config = dict(
    arch='resmlp',
    model='sound classifier',
    dataset='notes from a synthesiser with random patches',
    train_examples=78125,
    noise_aug=0.002,
    time_shift_ms=100,
    n_mels=64,
    hop_length=160,
    input='log_mel',
    spec_augment=False,
    win_length=512,
    targets=['oscillator', 'envelope', 'filter motion', 'pitch class'],
    num_classes=[10, 4, 4, 12],
    norm='layernorm',
    norm_position='pre',
    activation='gelu',
    mlp_ratio=6,
    layer_scale_init=0.01,
    parallel_block=False,
    inner_norm=False,
    moe='soft',
    num_experts=32,
    moe_every=2,
    expert_mlp_ratio=0.5,
    slots_per_expert=2,
    shared_expert=False,
    patch_size=[8, 8],
    conv_stem=True,
    layers=12,
    width=256,
    loss='cross_entropy',
    residual_init='none',
    optimizer='adamw',
    lr=0.0015,
    beta1=0.9,
    beta2=0.999,
    eps=1e-08,
    grad_clip=5.0,
    steps=11900,
    batch_size=128,
    epochs=19.5,
    lr_schedule='wsd',
    decay_fraction=0.3,
    final_lr_fraction=0,
    warmup_steps=590,
    weight_decay=0.06,
)
Rows from block 2 of a small sound classifier, named by matrix and row number. Rows with one number belong to one neuron. Each number is 128 + 24 x the weight over its row's rms, rounded and kept within 0 to 255. All counts start at 0. Numbers have three digits each.
After each neuron's rows are labels from the 100 clips, of 14976, where the neuron reaches its highest value: "responds to" is what is common among them. Only what is clearly more common there than usual is listed. The data: notes from a synthesiser with random patches. In brackets: how many of the 100.
# fc1: MLP up (model.blocks.2.mlp.fc1.weight, 1536x256), inputs 172-255
# fc2: MLP down (model.blocks.2.mlp.fc2.weight, 256x1536, transposed), outputs 172-255

fc1.228:128132082137114123127115137144152127166064176152126095129122122141105132150122124088145114140097141105115111133113154114115157112167127169130081103170177129125161133120081129137144093073137121082103170149138110104083135164156162135181157164122110153136
fc2.228:091121100129154058069175142101055135131141112143145182123136201158120172090166137129102134141094069145127175179124132122159164123148146136124131134162103140143114098146104128136141165123076111125124114151137144100108127145162128123111148132119130168130
responds to: bass register (61); filter wobble (54)

fc1.435:127146113134122149118064152115147142138095139111128116137106133137061099153102133113136146210127157141087117117135135187100128136152108154104101123140179138132132098150129151104141129117123119116117129134136147079134118131134120106145106137113126112151
fc2.435:145104113135109142125127182115102134144136124113122144113101126147169144108116137124105198172126189137147097092141150098136091130151129146073125157106068148118139148125148125113113114156125184106130135135101090113152130095150147152148133102101156129174
responds to: swell (55); pitch class: B (35)

fc1.223:116172087151141175098075127111161136159102118170127140139152117151075130148104088152171132151139135087142118113140127144120130123144122167094131096143165138151099097096137143116113137119146132092175118152140145129147117151148114134127153130136145134131
fc2.223:105152123147153131084146130084154097093104148129076130169130124084108137153097094094102141165141127142088060100107108148153156132106149182124190120090100126159124170146165144128110123148105114155127144128106082144136102149140136131139148143121115102139
responds to: inharmonic FM (40)

fc1.259:177135121129091115139097157130147137125094127120136125126153068150073119132096127124151110128139092121131155112107109170161148110137119137048121092146119155093148172147092139127100147140145147122107137152136128121137121162107090132120109165080126113137
fc2.259:124163106140147165164130117136100120148118136132128163143122162114106135123094142092101129108092160131095140128141170152140208127139047142127116120107131156155108105151136128152129129109104121068131105135116145132142114134137117136124151127145140132116
responds to: pluck (73); resonance (41); filter wobble (41)

fc1.349:133181116109140130164081121108163111148072131165138150161167087115119097089115149149099118137120141106126095114113123139179140125133133150127141099173135125137135078124077155139135183120137133149136106197122117113122151111103126085102126129101119100112
fc2.349:132148128138129124118137116143122115112161141090127121132147112129095107087093154157165156124137161145160084070108079131128155136120139131130142132139193160119136118092124148170092126137131139173122149106114125118135106153141142140119140149141135089153
responds to: glide (47); text has "register" (46); narrow pulse (42)

fc1.535:159120143101103093139151159088135081133127130099093133101095103149100114128073106090151092134092093085123140154131141125107146121143150141124083111180122077131133117125111082083151097111141143134091106129133121097125111147149118122166124122101158160138
fc2.535:105108152144188121124100074123156090136118120147145117126161173178107111136090111163102101125166091140155121161126180186140138145157096125122109135108161128105138125155105114077142104118129159079114143136151153127147115128082132135127105134131090171115
responds to: narrow pulse (34); saw (25)

fc1.346:119173115126147172124091148162132154124090133147110105157096122114068124110147141119176127212123113123109100122119126120112126112145108160114123128106150133144152093138111174105127143133134149142094143134132153122107158165133165112151155154088110127157
fc2.346:144138153130110133111125165104095111118119144144098116163137112139176106122133121156156169181112194145106082144138112105127091149149099126130124143093105142145126099161161116109150119203134100131105125116127108220111107174143121169180113126137135151106
responds to: swell (64); ring modulation (28)

fc1.173:101129120113096123167094180131118109108089168138133118150169133101124118181111163102158120117112102116117116147119173146120148123130113150106117109107145098128135115153121140118138124113183123151117133195134088088142122160119093100143089134133107162107
fc2.173:152149155117103110152141137149108123142141136133145122098148122131096116063139127148115095089113125122191155126075096179142115133097115095136133115158105112130136144171121079070124122152139164084159095114114094142113142089114127133136085131107148136169
responds to: pluck (56); noise (29)

fc1.288:140198143135079090112087139128123114162160153125127149137112111186125124134110128134123119136104103097130154132146120145128139150138136140118122086120133143126137142103119125151130136148118118056131184114171172116077133145131186125165063143119117095138
fc2.288:159109129141138130139148133168115105149134134103144106150116135143158164185157159110132116061101133139149140140144120105119203156118087111094103158156142148122120106112100156080087146144127127105074136119089137160088150127129129117121166142119143130127
responds to: hard sync (38); pitch class: D (26); pitch class: G# (26)

fc1.505:195149136144138151135114065113123109143134131134139129126144112108108161097130138155105087103145068105147112156097158169158168119186123133082122154114132108083128142153114113108112153119170150113083144159102133133123109116103144156123125105141128093164
fc2.505:135120104148161155105117140134147131112136126131114132113100135120220144118165142112152127146149194168086118184126121136121146121138139156184147141103084171136150119134169114168119090147099156142113136136086130118135138144121152116128128144132129181101
responds to: swell (76); saw (25)

fc1.40:148130113099122161135131149112139139131100147146108140115123107166049105115120128149076100123114116070134140123120088177133140106160131153082124110146121124125139127134106085112147155082111140121117098129127104101160099155104146133152125137137160123131
fc2.40:094157143152116115146140102139157195155128157100117114126128132115154143118112111131129154106165167156130133085123138137120131103135128121148113149144158169115141133130152137117142142084092153142109144115145133146092101092157134123123077119118107129116
responds to: hard sync (48); pitch class: E (38)

fc1.212:152143150081105159144117114098137138065128156123095144144073078136154117143063150149148112147138166100143134131150108119100132137108135125131141109130086114117154117109087137131134131140122145105149130148126125138137136117135148108152113139117151105105
fc2.212:115135153146107102120131059133171115139131174094153151134147159143154144150174120164150091125129151167109104140118132104142255127097110134113119122135201139100131146173135099105112127137122149130132077111117144042079106141127154121081138131148111097184
responds to: high-pass (41); filter closing (40)

fc1.717:152158107109154153116094146098136112126087139134119127111138103107091140094107100128110086169122121102146105124123092139165182098135108142100088141153141152120132087128100074110142155112160112136163126139109155093143146134107128143126157134140121072118
fc2.717:112138164153157112127110164130138147128101179083120162114100125162104102138173126147122105119140129148118103133129162138133107136144075103122161141118124132174164141148133140111100092153171130116133126111158110144139133111155125122108144091123127143121
responds to: bass register (47); narrow pulse (27)

fc1.0:139136120130130150099112123126122152150099121153115137126142089165088111158091154147137137146122140133109085127102118170114147158140149167082106112128119097102135095124102140110102159096131118116106141178105133126090083150103180158101120150125128155140
fc2.0:104135172124147121115111148125113138112138117152138100158157086130077153175111109085125128159106114147069131119150095140140122119081091148067146144159138137159133111126116113072118126105167129134138115146122074143098164160134121121133136130142146123155
responds to: pitch class: G (31)

fc1.172:163182124128135156134080100115126109123103146157131089117132075127082129108090103149160135175128151099128123133078111152112138119149119181129084101134150117138141097118109092098122119094131141105138146161136144136126167142092152126141130139111170099165
fc2.172:081136138139114112156114148117120159133132145102140152125114127121115116102125129147136130129120131126122143157113128141140129143153113169154165118144127097132110123151067143138128168136063098107087117084152209101132120131174131126105152165110147167144
responds to: gate (54)

fc1.458:110159098132129142120081133101122142126120163147115122145111134110060113144093130112124125194123150112106107095098152149110112131165141133142103092106131132157118110155124136120130116134131103129136134150158132088142141156139149126139119165125120133142
fc2.458:128138155143093111165133137138095109137135174125129133149091093134122156099126121137151206180101157151124097091104102129118062122137149109110136119130066120150117129158116134057121111194170138122111123136134138167127138142143159122116129127090132160168
responds to: swell (53); hard sync (47)

fc1.65:140107086128144134106144113103128139131098165158097123099135111129136112144089125124137089148097080106149100155121130122121165110131107201148085103150149118106161131151093088131087171109129178089081140132115129108121095156120168162137125133105120139140
fc2.65:133113125084114123132128135145130132139138136082112125129102106123121140057162120169114124132119111114163133139100129131134108119168171131130123130123083123130104097136107144116133134080128132165065134133141100118109151161169150118111131138129161099120
responds to: bass register (63); detuned saws (30)

fc1.636:114151124131148146111055165150128154125076126102132102138113151135085158130142153113160161222132117147077088116101128136100132112147147133143121133119174133128128100179125165156128118127116100128113138115118116124106140164110167112129155148112104150140
fc2.636:114088089086139108119142156130131125137110130109132142147137082117183160108133111138139207175142179157087099132138109100120080120160144139123135142110111135141166169122143112092131133171117141119113110128142130206134121105132116133135132119126161155113
responds to: swell (63); echo (59)

fc1.62:145130147082136207140116176109113093089124120099123132124061122185108106109081101102152109161128177111112131112091095137138113105128106123131136145124111103136128151127116118141126144109137110109116119118119176123109106113109141117121129154116124098165
fc2.62:133132169141125110140105106135120138143155117110116128108110125129076123185132119151158141126136146107109127111081140159134144101140135106115115128114188112112167100132137118145149121108138160058145154085149126116117132108128089129120129129154158180114
responds to: pad (59); filter closing (48); filter: high-pass (45)

fc1.217:113127118141145195124114166129150112109060128118115110138123124152119134140114151166142128152117131094088121104116106165105142115163096138105111121109126139132156154144132132140103134091139125083120136176131155099124151157148156099122130191105113151125
fc2.217:123101114134134091152118151122087157161146112124126164099078119093185125076190074169133141107130153113113115167132108127134112150117130153144081173133088119084111140155096093094103132167145142145117126129136149115164111081131126165130163132131117125140
responds to: swell (83)

fc1.47:140128115144176136087078105140126163138086110138085110127117125144103125106125115128143150177145151138105126094109123150071120121119144135130121141119150137119110101161100136144125146110108122137096132112114140140145109156150126094141122132141172144137
fc2.47:131149128118123134105104123132144129126105141113126086129152125121123117136145146076101118149115140131165098104116140154138121152150124103200099133157140114092127157120127106115147161185149117118120110131114048207166133120107119108150107129114123136103
responds to: gate (81); triangle (25)

fc1.759:150122115153141112115137106118128098154129133149122117141143070137120151103132128151127126163149085124131098149054100200125132099131125109140103141148098116114129144110068135149102155096147113141136153115118095110134146161097122119116126149144125130129
fc2.759:122124132073138148125143090141109167165120097201127101130136097147136130089109121160125081152089100151152141184133115190102111145176109125138123124129107168146158134124112147168087130167141146156099127181124146160118115165132159121116093140125140169129
responds to: filter closing (65); notch (45)

fc1.764:161148144088146201104134104134108096093125121114115131161076141170113128138096109116147116155145164099103110126106122153111113119135142150124116164148146081135135138131126106109141185082151095095096153129145144134109124113113136077137127192090127081168
fc2.764:072118142145112147107078078120150140148131131141134142116147111105128139173128124097149184132141165125095106138147148115114124121079157104124106117122144121123161137141149138123122145101132135154119140116150133102123170095122129130167150123097135145087
responds to: pad (54); resonance (45); filter closing (43)

fc1.215:185145078118116119159083173120159168131118150117119130104133091109130098112118132165136136154128124121095139108143123126126132131152144125120112107189165166075119117132103123122105087145134101139113128136126141151105121159125146154105112129118143101109
fc2.215:111152156122160153120126165129139148108141132113150129125151159102061103093114118130132118106137152095091121166126144133166230132196094160081174138146145135081154088129115124075113138110142124105151127137156175127120137098144150126122106160106117156122
responds to: pluck (84); echo (64)

fc1.715:140155101125105193115060136108132130106095158145113114110135124090108088138114147134128071139116116110109162117110118158142164134140126148111126124118152100144142132149102102124119101098129140122125169119154150113149143164129152116158118152132151083141
fc2.715:128106148121104130142154130128127124150126125137112113123092148086081118091140115151138192134076143125123073122101108109113153126203131121106100133131152113143122035135076103152055124118157118131157119132128127175127132122164121096118101107145145153117
responds to: pitch class: A (50); harmonic FM (25)

fc1.734:166120129104129107140170178114143122141132160114139137107172089135131109106122112134142120134095069115130126174128128120134130109159109151131092099137144151135137110135065132108158129130129171094112104120109135149116100123137157130146115133104122132156
fc2.734:142161159189152148149151156146141150131149127163103138126095146134136150154135148092120105132093146107144128194151156145125091130158145131119101131144109097092099127162178139163138128122117117073155122104084129101158117092077123110128137109164144163174
responds to: filter wobble (48); detuned saws (38)

fc1.721:124162133125154103152097153144137136120053117059135131121148148155101113116137121116141118117073105121110158108105067153169138093118086118110122124133133153136148142124098132153121167135143113109148149126148160150070141162099141113139137136126123119111
fc2.721:179126170100149079084119150136137160136172170108127130101157134142179071104114127117117152135116138122121137152109158131167156146141128131167136122140095116132126115070139113144133135163146106125093139116138106164137105159106134116137187134164130119141
responds to: hard sync (29)

fc1.434:140153099121080136137137155127136154132108157136151124109125073141093082161100103121125103154092112132139129135108115122106140145123120164104101093148150133094117130169081122133095168105142131118119148161140117132117098151094124122132114146099124084130
fc2.434:161123129137119122160138139143121165145099120224122111128124127165131133127146135146116183098109117141113093118094096106084177139111182089064096115128180134108137107137090126109115095103094139092137149108130177150138128150108137138140121141122110159112
responds to: bass register (61); filter wobble (47); pitch class: B (47)

fc1.518:146111126142132180107102118109138120156101135109134128120119084176114106136094158116113073109105141124097174126116107165107119136133142149114123082156164145116151167126088122162130129099121166109116131140117088114144121138141132113143123146121122139173
fc2.518:083097121082135164130135115138115127113117149172118085161139122122108085112121136145127112136129160127146091110093195157167166138138075094167158145127118120147174120142111119113137155125112134147115122137175121156105130108093125137107120120128123097133
responds to: inharmonic FM (27)

fc1.723:159128085132125126092099153122136180163082177146154135133142109114126106149097143128153133143101159103154115132146134131133107075147099158088105154160176081124168100130122122149136121124134110079126117201139080092139112107136164144150161140111094103139
fc2.723:190093138129134117098136146102147161108140142156085156117084172118116121126149131112132095171152103093121149148117109150123139158084131127113115114107122099135141112163138144134156129118137101122127125122138119113158125149116103126147170113134105153164
responds to: narrow pulse (37)

fc1.396:121099115129161128135120116116181102117069131120096098083118105121122072136088147074116120138134127102132159123094132157081156123134162148110108102184168104128145149137123067154124164093152136133153155112130142104143095148116109123139128119155126108128
fc2.396:162138180131095088136159127122124174137096165128134145136126127129144111127148110174126144116156129145106111120122105082151102117109153156135162149164167136121103148125092140079147115118180112104095156115128128114131099096118109135147120108139135125142
responds to: hard sync (41); pitch class: A (25)

fc1.608:135102114146105128118127102174135142172115134124144101112126144089141114108150130095107134157120046115135094141125130148088134083132080162095118145132130130137126135114098058111084099085129083155092134095170130122131123147104102176132158127135123098120
fc2.608:131129115138139064104101054134155120118112131128135137136126115127144144193116158100112150177107090146120118161154119136107150132144122122107127102124120137177155143126176171113127118182141123128131141175115107108127142104127131152122135134151133157112
responds to: pluck (61); narrow pulse (28)

fc1.102:120155109130137117153115093074123120105094139137123125103110107124111133136120120153123087145113135108146119127099140139128168088153122162112108094146107116108157130139094089116133134130132154097132113129113171085139159139111107146123137141119111080133
fc2.102:125130132146092130104113170142133159152083137060128137134156120149047067151109116140133152118109137132111149109119168176136191096111131111106135121127144131113111150108088123143137141096166098112141115120134130198141137182114149162110111125127109170153
responds to: filter closing (45); square (32); oscillator: saw (30)

fc1.574:146128076125165164117123092140151173124126175147101114129139116104124159105123128137173132160099164129146130104104148126061116129125097150151104116116164142146124154144114152147154140098086129115122125137152130131154133124144132114172107116142139098141
fc2.574:131117116106142186086091137128141110149139145122120140160146111112053140125146186164098101107150114152149129119140126172126194139131128153171135132129175111151120115105087128169174052164122172095123118131127133114111110099093134131129128129156099142110
responds to: gate (56); echo (50); pitch class: G# (35)

fc1.278:167139087102124106147145125095134114109096153111085135065109111124101111120099130135140068165100126093142154161116146156158154098161148159118091092125131128144114109117070055133115154113206129094147150124168151121124133139110142118112117139150123092133
fc2.278:121094153103169119126116113143146166130126144115121113112111116147086142114119135190126107159133131103126133125122111166132176134088119105101151126131137118111141142127094115125117121045176118111107110118139116097095120118139107114128122121144097127155
responds to: glide (48); filter closing (42)

fc1.138:103162137138121104143135142107138107129105104109113114123134149134110145104134113158139112170119153110154156096074087174162142105118128136089103146141144112121146144148096104132106131104135119140159154158123159130129170156117094087130167129132091125113
fc2.138:118127091158114104099156120119118108125137151105138132154094098130115123081110137117135140133129139143111097135134110148133082135125111158144138100135137123181139117124149120192094119097181157126085141112132113052142136134152124139174101149123123117130
responds to: pad (55); triangle (47); oscillator: square (27); pitch class: B (25)

fc1.731:112116129137156150115165119063133166114117132156111138074148104164121133109076094152167132116080157111102123106111076129125177085133131129095098132132114109122137143144079109097136141086164154129148145150088137101091124144115138097125156110106159096120
fc2.731:113105127096074139132153088107138146134108150116129133130144120123060101150146146125095098090161099115117135171140107133127156126103153106070139131140150133061118079101092180124146126140084153104130131106115095102099142118153120129110119126156135129130
responds to: filter closing (45); resonance (43)

fc1.42:128152117100106143110124112108109116119100165183094143149155123105075092152136128147078146104142129105114049127118122159162152134189138122119143107122122139139139082145134135083153104132196113150112124181156140082120162156136139121119121170136136161112
fc2.42:182099147122140108142128163146143176163152139168073106137112092139083143091147165115131100126110100132129125115122129128117069079143149099099096134160134119120138122161060116049143150107148133121169083143159152133099100116129154127155137142119147146157
responds to: hard sync (35); narrow pulse (35)

fc1.4:144115144127174160117130160089101108109136153110124105136140117101111112127140105146154137089157124158104135143118121119151167142170152119129100128149128110061125123143154130124141155137155145129157125143093159132121144115144163107122104150164170146136
fc2.4:124093143132155129125146110139134109119110099136146134158106152172167147143151117152131182169166112129106178113128125103132117117096167129096129148095082160129128107162150178158157128135117126143137132168178156093126120130135132115132129141137138105120
responds to: high-pass (49); inharmonic FM (31)

fc1.665:126161150113150117099126111100137107087096138150112133124097085169106071121123098179098121134117167130125104092118127110130131157122181144119115077145132108116155126123128130133148119118168120130176149134135115132116142128128168165155160129136151135151
fc2.665:151117120112136139152096152130126128118106079119145146103107143138126101096142132131138114142125178132136127152084108109118072118178125172104131121134154159145122114077164132146147159105117190114144143121091145108145144164124125093123124135147160117101
responds to: filter wobble (54)

fc1.474:139142112073099120149127099124136137128116133110109106114135109128113105149142151122117093151147086104163133158116100150187121122148164139067149122121135132116131157141092121127134122118133142139110089093108153123139123154093153176116126123148177138141
fc2.474:140133121084108122144116082142114141168138088159140117093061131119109137148123134128146073122107114099155118140131149145096074113119070129147116127107141155130127087085165110163105142145115132145074130138052074141120119161139147150094117130135179104128
responds to: pitch class: G (25)

fc1.406:128129130071163201144138149116151102116120127107113094148123148145099117113127122138154104133143157148119153101120133145136122124142147145138081145131157100110117144136133118135120201098149131109139166154109137148123113113104159072103113144101152129172
fc2.406:112114158126129162158130069143107158100144115129146118110112115100171098145151141146131168105130160136116136109115129086143112090114103126131116128087111135098148154105212144114118141087117129140154125149188127067133126082140136106110172136135113152118
responds to: pad (82); filter closing (42)

fc1.263:128142126122149150120126158135162160114117145174123110117152123113091117115091105113152112138126146069154107140117115156102156103151109151083127134131142114100119109130107104116155152127137124104120113144154128091141160161132150139154153129092141087139
fc2.263:085128169117152128123098105117113142146154125092113106109124119101101164114143090104104127125150090126168158102135079091098103133122116141124137127149117095177117162127121112103101137145134067093135124151103126157132144160111131152142122136131126124157
responds to: bass register (50); resonance (42); hard sync (25)

fc1.575:148110150089133130123156190098099079102148120081134131127150152134118110101146104184192086120113093072127166166100127134167115119160167115123143124125134084097128128121110115131162127134172140103164123111079139129128111098127167129151132126131143129199
fc2.575:127122119162139144151141129131138127139133104104143101117127130168144127194109129102116186164118151145121111094134130127132010114119113097138118128132050160121099114123196126151122133064155128129078128122121144113131147151128088115103105137110119133104
responds to: pad (78)

fc1.31:140160101132115138146109114130160136116140137145125133143045112140122088133110123151158151133141182081116143154128106117131160096108156149104117130151182108105153091096116131147136130093186107139157130184152135121109135137119142111168177127101147097120
fc2.31:143121117108137175111130150159128174119132125096123115144099161183135138109172117087141160104111168134144123144124075138102098119160131127128150133121125118117044136103100117087153155132135144139145117123144178163122149148156145119157109124103120124095
responds to: narrow pulse (35); ring modulation (30)

fc1.68:119130126112107161135123070124141110043156140138124109146077102142129146161101148148121133107113148147111148116128124132088150121126133166112120110106096148152109163102125139112149156146145127134136177140117131117125159133129155147162126100122179127146
fc2.68:148110116128107109128150148123133056137124149135123134125111149129105105107149114129142090110119139131116142153124150135132219149111115110135134147124163153078153175124136124166119110158164157128113096128101131111156121130095148151124164128158115109157
responds to: hard sync (53)

fc1.82:122161151111129163122091090148136121123115116132146123158073109144108117119136122112115101171133134105139125129091124170121107122130146184116122146135160105148160141123089098156128198096166128124132162152170134129139153123095136122112118140079097121148
fc2.82:070116142136127110087137140119129127129154076131103095111144147120119140166114100123100137123128160166157120129122140171115083162149104110111132137098125130126124122143155161146128126108141131136135126112145127125127149120129122118155180141112121117054
responds to: glide (60)

fc1.8:153135100147132178156102105116143149119099140111110122120133142107114174102124154085090132110138105118118146157132143131123166084120089112115127120157153159103108153164102111143078140099164150111106160130149126133127116165112138162127164098143137116125
fc2.8:119099147142105150132128133132094169122117080112116149114063138115143069118160131083122164160110174135134127134136133173133067150168114110129111130142098132074155140133108120075135142093110099145119127142128129057171083125111137082114111136109111096117
responds to: pluck (65); filter wobble (57)

fc1.515:124166142096116206118105167130089130107138117088129125141110139174143134143129104145180139117157169125143175112136107172146106095132186124128117131145150119118141162124137132168142192142140112094155190151154127141076140128127174083132102167120135139138
fc2.515:123150126150129200144090077138148150116128126089131114128142108138144087170168134108146180113129162135110120089131113090113151132163117124126108163127174141140168132132189157149120125089146130135106095148181124123113121133113113135153156116145110136161
responds to: pad (60); inharmonic FM (30)

fc1.546:150121104120082145136111167124120109148122112114081121110118107124149150136109122087126122190130106091128121145096148171137126132144176132116126116151106126052123113109090123115110126105124111121130113124149096067159135143117124107110114139111133133107
fc2.546:168089104133156085152142112105147145115113140119084122061137153153145130132098110053123181147089105125156110134134125114151112145141119106100069092119125117148098129131121121131136118146129154163082123127117112160137101118114117122146117149125114130129
responds to: pad (64)

fc1.13:160161123119156138154109088106127110146078130133106147162096133117116119125120086111077137140131106104138109114139133154129173110181096190126086116155159100147136109145112127132092123101174155152146131146115166121155111147085134105119151151143121138142
fc2.13:128094138112118133189088124149136141121153164107127117153154131130109119113139143133153098118120111103139194128124136143140134101097203144125119121130150139138136145120157143138098126145136096113110132137118148090142115044166135139125163116125141155130
responds to: inharmonic FM (27)

fc1.153:152144093129109105126097110108096145126086151164100110138123122093101157137128112166069129179144103127176124135091146161111147100153134141099126120111130117137165086145093118126130146117136130145161116130147152083146128133122125166145153128131134119135
fc2.153:127108130124122187146120101134109150122126132142138128121120116148143124102101101120156186172133119132143126142122155111105078138149141142153083129131147128092132126112110121143151124080087166118128127176172107095125116166148124137111137174137142154148
responds to: pluck (71); low-pass (68); filter motion: filter closing (51)

fc1.74:103130125126135151136079146147131100122128137141119153119126111086108083120121117143126101160124119113163158129113111185171149119151155147145118140156112118127138124133102105127098122119149149134138145142152159104115149129134122093146125152111121097141
fc2.74:131104202133130102090152091129137106146154135109126131136111133092125139094125140131123156136178167114138179135101178123114115129087120145125107139128111114096112131118055127148126155058127146101088129102142156113178133101066152158160147133104086154128
responds to: narrow pulse (38)

fc1.442:164174082143137123134130081109146117123117141109098121125146050114081121109097143124112100152110111133142146146093112168118154131142106157142101090122123136137126134140045126164115168099123162093125139161109152129105129139121148156104081136111139099159
fc2.442:175128174107117107115169175136156179121103144180138130124168102126105100143105134137105148135109091162070107128104085116120123123131148146086169140106173111123141130095111123152123126137112177101074134122079132172115129115123121116089108136109155145120
responds to: pitch class: A (45)

fc1.503:180128130137109114139090091123159129115074136123132122129090092145065123132082138146137129101109142132144157162077129153120163102118119161099119144117145140115115144143128138106133144120124118088095136164131117101153139137145148106156116125127132112148
fc2.503:123098157144130114091120119133127148113139104138147120143160121127133156104138140135149101122060101135117125120108144121133174125105127122152130107105215142143159134154173142133117079149151141178127156109120135164119133159131122114097083118134166130175
responds to: glide (63); harmonic FM (32); oscillator: inharmonic FM (31)

fc1.219:123158125111147189149105124120138144095073149146138133152096116140084126136117136104058108169142136116110102096130101129155137149135142154109137129107131175138148117140091136116152169115132121148122122140124115098129184119118094088109121114087103100112
fc2.219:133113128157127135136145146110117100121151109134108172157154130114183136117122131157103085122131125134112124150170148120161044144085137148088117122088100155133133135123170118192117122112146136151137100118121106139122111122137136105090135150120120100112
responds to: glide (50); inharmonic FM (35); oscillator: harmonic FM (26)

fc1.726:131108105138134173139124143140134086083117098149128102098154131091108112123135142096145095112100114131115187132095107159155161068144092116085128128158164176108151128125089118128142145115147144144178088139078154118130128129117117096130151145140137091124
fc2.726:128140118122144116149124095147120105098156110167118136125134139158138123092132118113132177144082147147132112133140086087107130118164145086114096131118121133130106127094124156197109120180133125143143158111162120143165134055128137138146148161101111125163
responds to: inharmonic FM (30)

fc1.206:113151142149167168120048152114103151132064143124124140159128135140105125145114139110122137139133137132091126092097125181097140137136093150119068121107159127115118152142134126134126140096119113074120149168133116108147157162163159094127129186130121140115
fc2.206:130137114119114104155147145098056143142138109134107141154126131092128143092148085130152182120126146110120130141081118122114142124106127125145139155143136124135137148141100132086122151218141134196134106129120135165133124085099149155097112144115116110139
responds to: swell (53)

fc1.240:123138113149133145131121111082149130106128122161115091120131118091104153115116103117129142186126120126120128105129150152094121128143166154124079093134137133151137159134099090129115131113126126130175162164097074107122129126111119148133144129126156126156
fc2.240:128150161128141151166117146125076099059132149107148128119119116130174144100112115147134111175072165102098135121119117127097171114133130144114080102150158121096129137113089139090155113148091107155175137105138132165094132035085137149137125124138146135160
responds to: hard sync (68); pad (54)

fc1.111:186123078156127120109126164127139131132099151110120089109118119139076146179088139107165126154121109077130107134084127149130147130132122150103065091158143121100160157132111126111109152099136095078120165116155137123131131158146161127140126167153122118125
fc2.111:109138071099100150124150105109105113142130168165116102148134101160148170137136087120130169154129189132137069143114095164104099158078177126125119127120068133094111087148096138135113122132091113129170128123157129070129136147122102082091168124124115148135
responds to: pitch class: G (36); detuned saws (27); oscillator: hard sync (25)

fc1.385:123144102114141180102111144132142130151066162141139098136109115132089135110123151128108149180133144095146109099101127140134136127160136132115096123127190140106188116176099131149087145113141121105140155149125134103112151158140132115143153117106085119123
fc2.385:114113099129150110148120148082078101126109135123123140122099111103102145097136151062123189168104153095119153112120104116159037162131137134140121121147150091109137120137074073141141129081104104115127113103169134117153142155149130130144077131124113125125
responds to: inharmonic FM (26)